python train.py --arch="tc_resnet" --model="sound classifier" --dataset="notes from a synthesiser with random patches" --train_examples=78125 --noise_aug=0.002 --n_mels=64 --hop_length=160 --input="log_mel" --spec_augment=false --win_length=512 --targets=["oscillator", "filter", "filter motion", "pitch class"] --num_classes=[10, 5, 4, 12] --norm="groupnorm" --activation="relu6" --weight_standardization=true --depths=[2, 5, 2] --kernel_size=7 --stem="single" --widths=[192, 288, 432] --loss="cross_entropy" --head_dropout=0.1 --init="xavier_uniform" --residual_init="scaled_by_depth" --optimizer="adamw" --lr=0.002 --beta1=0.9 --beta2=0.999 --eps=1e-08 --grad_clip=0.5 --cautious_weight_decay=true --steps=34300 --batch_size=128 --epochs=56.2 --lr_schedule="wsd_sqrt" --decay_fraction=0.4 --final_lr_fraction=0.01 --warmup_steps=1020 --weight_decay=0.01
Rows from block 3, named by matrix and row number. Rows with one number belong to one channel. Each number is 50 + 10 x the weight over its row's rms, rounded and kept within 0 to 99. All counts start at 0. After the name is the row's rms in percent of the matrix's.
# convs0: first width-7 conv (model.blocks.3.convs.0.weight, 288x288x7, standardized in use), inputs 238-254, a 7 kernel for each
# convs1: second width-7 conv (model.blocks.3.convs.1.weight, 288x288x7, standardized in use, transposed), outputs 238-254, a 7 kernel for each
convs0.139 102:45 45 42 39 40 44 51 23 25 30 41 50 57 60 63 57 57 59 55 50 47 48 54 55 54 47 43 42 45 53 60 61 58 53 45 40 30 34 48 63 69 66 51 52 56 60 62 60 53 40 40 44 43 45 52 57 67 67 67 62 47 37 32 45 43 46 52 59 62 60 24 28 37 47 49 49 52 43 43 45 47 52 55 53 56 49 43 40 39 36 35 62 55 52 50 50 52 56 41 46 45 46 51 53 57 34 35 35 37 41 43 37 57 57 52 48 51 49 47
convs1.139 109:61 64 63 56 49 46 47 49 50 49 44 42 42 44 46 39 41 43 50 58 61 56 49 46 55 59 59 52 46 49 49 47 46 46 48 66 70 67 56 43 38 41 57 55 54 52 53 58 61 52 47 49 53 56 55 53 48 44 44 41 45 44 47 51 53 49 44 41 45 51 68 67 66 67 66 66 62 54 60 62 61 58 54 50 49 48 47 46 45 43 37 54 51 46 42 41 40 40 50 61 67 64 59 57 55 56 72 72 62 52 47 48 66 77 76 64 55 51 50
convs0.140 100:45 40 35 35 37 42 46 49 50 47 48 45 45 43 44 44 47 55 58 57 54 49 49 49 49 48 44 42 44 43 42 41 41 43 43 63 60 58 57 54 50 49 59 60 61 65 69 69 69 44 42 40 42 45 53 56 38 44 52 58 62 59 57 62 67 67 66 64 63 66 50 53 53 51 49 45 38 56 49 39 38 40 44 48 55 53 53 55 60 63 63 64 62 61 62 64 64 61 58 57 53 49 47 49 45 62 65 68 69 65 66 63 65 66 67 62 56 55 55
convs1.140 107:66 64 63 62 61 58 57 50 53 54 54 52 51 53 44 42 48 50 46 46 45 16 16 21 23 23 20 20 49 47 46 47 47 46 46 27 21 24 28 29 32 35 53 60 63 69 68 67 68 51 54 55 56 56 57 56 60 60 62 63 64 64 66 50 50 50 49 51 51 51 46 44 46 47 45 44 43 51 50 51 50 50 50 51 50 52 59 62 65 64 64 64 61 58 57 51 49 51 55 59 56 61 66 68 69 52 50 50 54 61 66 71 47 45 46 47 52 59 58
convs0.141 099:46 46 42 39 38 37 40 43 37 35 43 53 59 63 33 28 29 33 40 55 62 43 40 43 46 50 57 58 63 61 63 66 70 74 77 45 45 49 56 61 67 72 54 47 43 50 53 60 63 48 43 42 44 47 48 54 53 61 58 56 58 58 60 37 35 44 46 52 56 57 38 36 37 43 49 55 63 53 52 54 54 57 60 56 47 40 41 46 51 60 62 48 42 40 41 41 42 39 54 60 58 55 55 62 71 43 53 58 54 54 54 56 33 43 42 40 46 51 55
convs1.141 100:53 54 50 54 55 54 55 61 69 63 57 53 47 43 57 54 57 49 44 40 45 62 60 61 55 50 54 59 59 57 55 51 50 46 42 59 55 60 51 45 40 44 62 58 63 61 57 50 46 55 55 54 52 47 46 44 68 65 68 70 68 69 67 77 71 60 51 46 40 38 45 39 40 37 37 38 38 41 40 39 32 28 31 32 69 66 62 50 41 42 47 53 51 48 42 42 47 45 63 69 66 61 61 57 48 58 52 47 49 54 60 63 61 61 55 56 55 48 38
convs0.142 100:51 46 47 53 59 61 63 64 64 62 63 61 58 58 64 59 58 59 60 59 57 43 46 52 55 53 47 45 49 49 45 42 42 40 36 32 35 41 47 48 46 43 76 67 58 55 57 61 59 43 45 46 49 54 62 66 51 44 36 36 34 34 38 50 63 73 75 68 62 56 40 45 51 56 54 56 58 50 53 49 43 39 40 42 52 43 34 30 29 30 37 52 53 57 59 56 53 55 65 62 54 48 43 46 46 42 42 40 39 30 29 34 45 57 61 63 57 58 57
convs1.142 106:65 66 63 57 53 53 52 40 44 42 43 48 49 49 42 37 46 47 54 58 61 32 33 40 40 50 59 60 57 55 55 56 57 57 58 40 39 45 48 52 54 50 48 43 58 56 56 57 63 57 55 51 46 45 44 47 48 42 42 39 44 50 55 32 32 33 35 34 34 31 61 58 58 57 57 61 62 57 56 57 57 56 55 57 51 47 54 61 55 52 54 52 44 47 50 48 42 41 53 61 56 54 53 53 54 42 40 41 43 47 53 45 43 49 53 57 54 52 53
convs0.143 095:44 39 39 41 44 48 47 28 25 28 35 40 41 40 46 40 39 44 49 55 61 30 32 40 50 52 54 53 45 42 39 41 44 48 52 51 49 49 46 45 39 34 45 42 49 57 54 58 53 50 52 54 51 43 39 38 39 43 52 58 49 44 48 62 62 60 58 57 56 56 44 42 49 56 53 52 53 50 47 49 48 47 47 47 46 48 50 56 59 63 67 52 51 52 53 57 59 63 46 48 54 57 57 44 40 51 46 43 46 47 36 24 51 48 49 53 51 41 31
convs1.143 086:45 45 46 49 53 53 52 50 54 52 47 47 51 55 48 55 56 51 49 56 62 38 41 43 46 49 56 58 39 40 41 42 43 47 49 68 73 66 54 38 28 28 55 52 42 40 34 40 39 67 61 61 60 60 60 54 58 56 54 56 57 57 56 73 73 70 58 55 55 62 39 39 41 41 44 48 52 31 32 32 38 40 42 45 48 45 45 44 46 51 55 53 48 47 44 45 43 46 67 72 67 60 56 53 51 59 55 47 38 34 42 50 65 60 52 44 45 44 49
convs0.144 099:57 49 50 52 54 52 51 42 47 49 47 43 39 37 49 54 54 49 44 47 49 57 52 45 47 50 53 47 51 51 46 43 37 39 41 54 64 67 50 36 37 48 38 43 46 46 43 46 48 60 60 56 57 57 59 58 44 50 46 45 50 58 65 54 55 54 47 40 37 38 68 61 48 41 36 31 33 48 47 50 48 44 45 46 42 42 44 50 49 46 41 50 53 50 48 49 50 53 72 72 59 50 46 43 43 46 55 60 53 45 42 46 54 66 65 53 40 36 40
convs1.144 099:68 67 64 59 58 57 58 47 43 47 42 46 43 42 41 40 37 47 58 57 51 42 45 47 45 47 53 57 52 46 45 48 45 45 50 39 29 32 42 55 47 40 57 51 55 57 55 48 40 79 75 68 60 59 60 65 66 63 57 57 61 52 44 60 62 66 65 70 64 58 34 37 37 36 37 36 36 52 53 56 58 60 57 53 53 56 58 58 58 61 62 49 51 47 49 49 55 57 38 41 41 45 52 51 47 51 43 48 63 66 53 37 39 40 49 62 66 63 64
convs0.145 098:60 60 60 57 52 50 50 51 52 54 52 51 51 49 41 40 43 46 54 55 53 56 53 50 50 51 50 46 66 66 67 63 59 57 52 45 46 48 51 49 51 52 51 50 52 56 57 52 47 54 58 61 62 64 66 64 35 34 34 34 35 38 46 56 55 55 51 48 54 57 66 64 61 59 52 49 42 51 47 47 45 41 41 42 49 49 46 45 44 44 44 60 58 51 47 45 43 46 56 57 59 56 52 54 54 44 46 47 43 39 37 44 52 51 56 55 51 48 50
convs1.145 101:59 56 59 64 67 69 68 63 61 59 57 57 56 53 73 68 63 60 59 60 58 58 58 59 61 60 59 57 58 56 56 56 57 58 58 40 37 36 39 40 36 34 52 56 61 66 67 66 64 59 58 58 57 56 57 58 63 59 55 57 55 57 55 66 68 65 64 60 55 53 57 59 60 58 57 57 54 44 47 48 49 49 49 50 57 52 53 52 53 53 52 62 56 55 53 51 50 50 56 57 51 46 44 42 39 46 47 44 45 43 44 43 59 58 57 59 55 54 55
convs0.146 100:49 45 42 37 37 39 38 54 53 55 56 57 58 59 50 51 53 53 52 49 48 48 48 49 51 50 52 53 48 49 49 51 50 51 48 42 38 35 33 31 28 31 57 58 59 59 58 54 49 54 51 51 53 55 58 63 47 47 46 46 48 49 49 51 48 45 45 44 44 44 50 47 46 43 47 53 57 52 51 49 46 44 43 42 46 45 46 48 52 56 57 58 59 57 56 54 53 54 29 32 37 41 43 43 41 50 50 49 49 49 49 47 39 42 43 45 45 45 41
convs1.146 102:36 36 37 39 42 43 43 45 44 43 42 42 44 45 45 41 39 36 37 38 42 58 56 57 55 55 53 53 52 53 53 53 52 52 51 53 47 42 39 37 37 35 52 49 49 46 46 46 45 48 46 47 47 47 47 45 53 53 53 52 54 54 53 44 44 42 45 47 50 53 45 44 43 46 45 44 46 48 48 49 49 49 47 51 44 41 39 37 39 41 47 55 57 55 57 57 57 56 51 53 53 52 48 48 44 49 47 49 47 46 47 46 50 52 52 50 49 47 46
convs0.147 101:55 53 49 50 52 58 61 34 35 37 39 40 41 44 47 44 42 46 52 54 57 55 52 46 38 33 30 34 68 63 58 52 49 48 47 39 44 52 59 60 58 55 33 32 36 40 40 43 44 47 50 55 60 62 59 58 66 64 61 56 55 55 55 62 62 62 65 63 58 50 66 64 61 60 56 55 56 37 32 29 28 29 30 37 54 52 51 49 51 51 51 59 54 48 43 43 42 48 49 54 56 59 64 63 61 43 45 43 42 39 41 40 59 59 54 51 47 45 43
convs1.147 104:46 51 53 59 58 56 55 50 50 45 43 44 43 40 65 59 57 58 60 64 68 48 47 47 49 53 60 63 59 58 58 59 58 57 57 52 47 44 41 37 39 38 53 46 47 46 46 50 50 44 47 53 58 60 59 60 44 40 39 35 31 32 33 51 47 45 46 47 48 50 55 52 53 54 56 59 58 32 34 33 36 37 37 38 58 56 59 63 63 66 66 59 55 55 52 54 51 48 42 47 44 43 42 46 47 41 38 36 36 37 39 41 41 42 40 43 46 49 54
convs0.148 102:47 47 44 44 44 44 46 52 53 51 49 45 43 43 43 38 38 37 40 41 38 52 47 45 41 41 41 47 48 48 46 40 36 33 26 39 39 36 34 31 31 31 53 55 56 53 53 54 53 54 58 61 59 52 45 36 58 57 57 54 54 59 62 46 48 46 45 47 55 63 67 63 57 47 42 40 38 56 52 45 37 32 26 25 49 46 43 35 37 35 38 57 56 52 48 48 51 54 49 53 55 57 55 53 48 49 50 47 43 37 35 34 45 50 55 55 53 53 53
convs1.148 102:55 58 59 65 68 71 71 68 64 60 57 54 48 46 66 59 55 52 50 51 54 65 61 58 54 51 48 47 56 53 53 52 49 47 44 49 47 45 40 36 34 31 44 48 51 51 53 53 52 51 47 47 47 42 41 40 63 60 58 55 55 52 52 41 43 45 47 50 52 54 58 57 57 58 57 55 54 59 59 56 56 56 57 58 51 48 47 47 47 46 47 42 36 32 33 32 34 33 38 40 40 43 45 49 53 54 53 51 49 52 51 52 44 44 44 48 51 51 55
convs0.149 100:59 58 56 52 43 32 26 41 39 35 31 32 35 39 44 47 49 46 48 56 60 57 54 50 49 48 53 57 41 42 43 43 43 42 43 48 43 43 40 41 47 53 51 51 52 55 54 56 56 57 57 56 54 54 52 53 57 57 54 55 54 57 60 50 50 48 45 47 49 50 61 59 55 52 47 47 47 39 44 46 50 49 50 50 41 38 39 41 46 50 47 53 52 50 51 47 47 48 51 50 54 61 63 62 56 53 48 45 45 46 48 49 40 39 41 44 48 45 39
convs1.149 089:48 43 40 42 44 46 43 53 56 54 54 52 51 50 61 53 47 45 44 47 48 46 38 34 36 39 38 35 41 41 41 44 48 54 55 53 49 50 55 65 71 72 59 62 64 65 61 58 57 38 34 32 37 41 46 46 67 65 66 69 68 71 69 75 71 69 66 66 70 73 55 55 53 53 51 50 50 51 46 45 41 42 43 48 49 39 35 33 36 41 45 72 64 60 58 61 64 66 33 45 47 47 39 44 50 48 44 41 38 41 42 49 55 59 60 56 52 51 57
convs0.150 099:55 53 53 53 52 51 53 50 48 46 47 49 50 52 50 47 53 63 60 53 55 48 43 42 42 44 46 48 52 56 60 61 60 57 57 40 41 47 56 62 59 51 47 45 47 50 53 59 65 64 60 56 60 61 64 70 38 40 43 48 55 58 56 46 52 55 49 35 32 35 58 57 53 48 47 46 49 62 63 61 56 51 51 50 35 35 37 34 33 35 44 61 53 48 55 63 72 77 56 62 65 56 47 47 53 52 55 53 55 62 69 68 46 51 55 47 33 29 28
convs1.150 102:42 43 46 50 48 46 44 50 45 43 40 40 46 47 52 47 53 59 64 63 66 61 54 49 52 51 53 56 48 50 51 49 50 52 56 58 58 61 67 62 51 58 55 51 51 50 55 59 59 55 48 45 43 40 41 45 47 41 47 56 55 58 56 54 51 56 61 65 65 66 35 34 37 36 39 38 37 52 53 54 58 65 67 69 44 45 53 58 60 60 60 71 61 57 48 36 33 36 60 60 52 54 61 66 61 49 41 37 40 44 49 52 54 54 60 64 71 75 78
convs0.151 097:46 46 44 42 42 44 42 41 43 43 44 47 48 50 60 59 55 52 49 50 49 56 50 42 34 36 39 45 48 44 41 36 33 32 30 37 35 36 40 38 36 35 53 52 53 59 62 55 50 63 64 62 63 61 64 69 44 42 39 37 39 41 44 36 37 35 32 33 37 38 51 51 51 48 51 51 52 61 55 53 47 43 40 42 73 68 61 51 52 47 44 48 43 45 43 43 44 44 40 43 47 52 59 61 56 62 61 66 65 63 57 57 38 38 39 41 43 46 48
convs1.151 092:50 54 58 60 62 64 63 62 61 57 55 57 59 57 65 67 65 64 63 64 64 54 50 51 52 56 59 60 47 43 42 40 42 41 38 40 41 38 31 27 24 26 54 50 54 55 57 55 55 52 50 46 45 45 46 49 52 45 46 48 44 46 47 48 45 44 42 38 36 37 49 50 53 53 53 55 54 40 36 36 38 37 41 43 39 38 38 35 36 39 39 59 57 52 51 48 49 50 48 56 59 64 60 57 50 46 51 60 68 75 71 67 57 58 61 59 55 51 48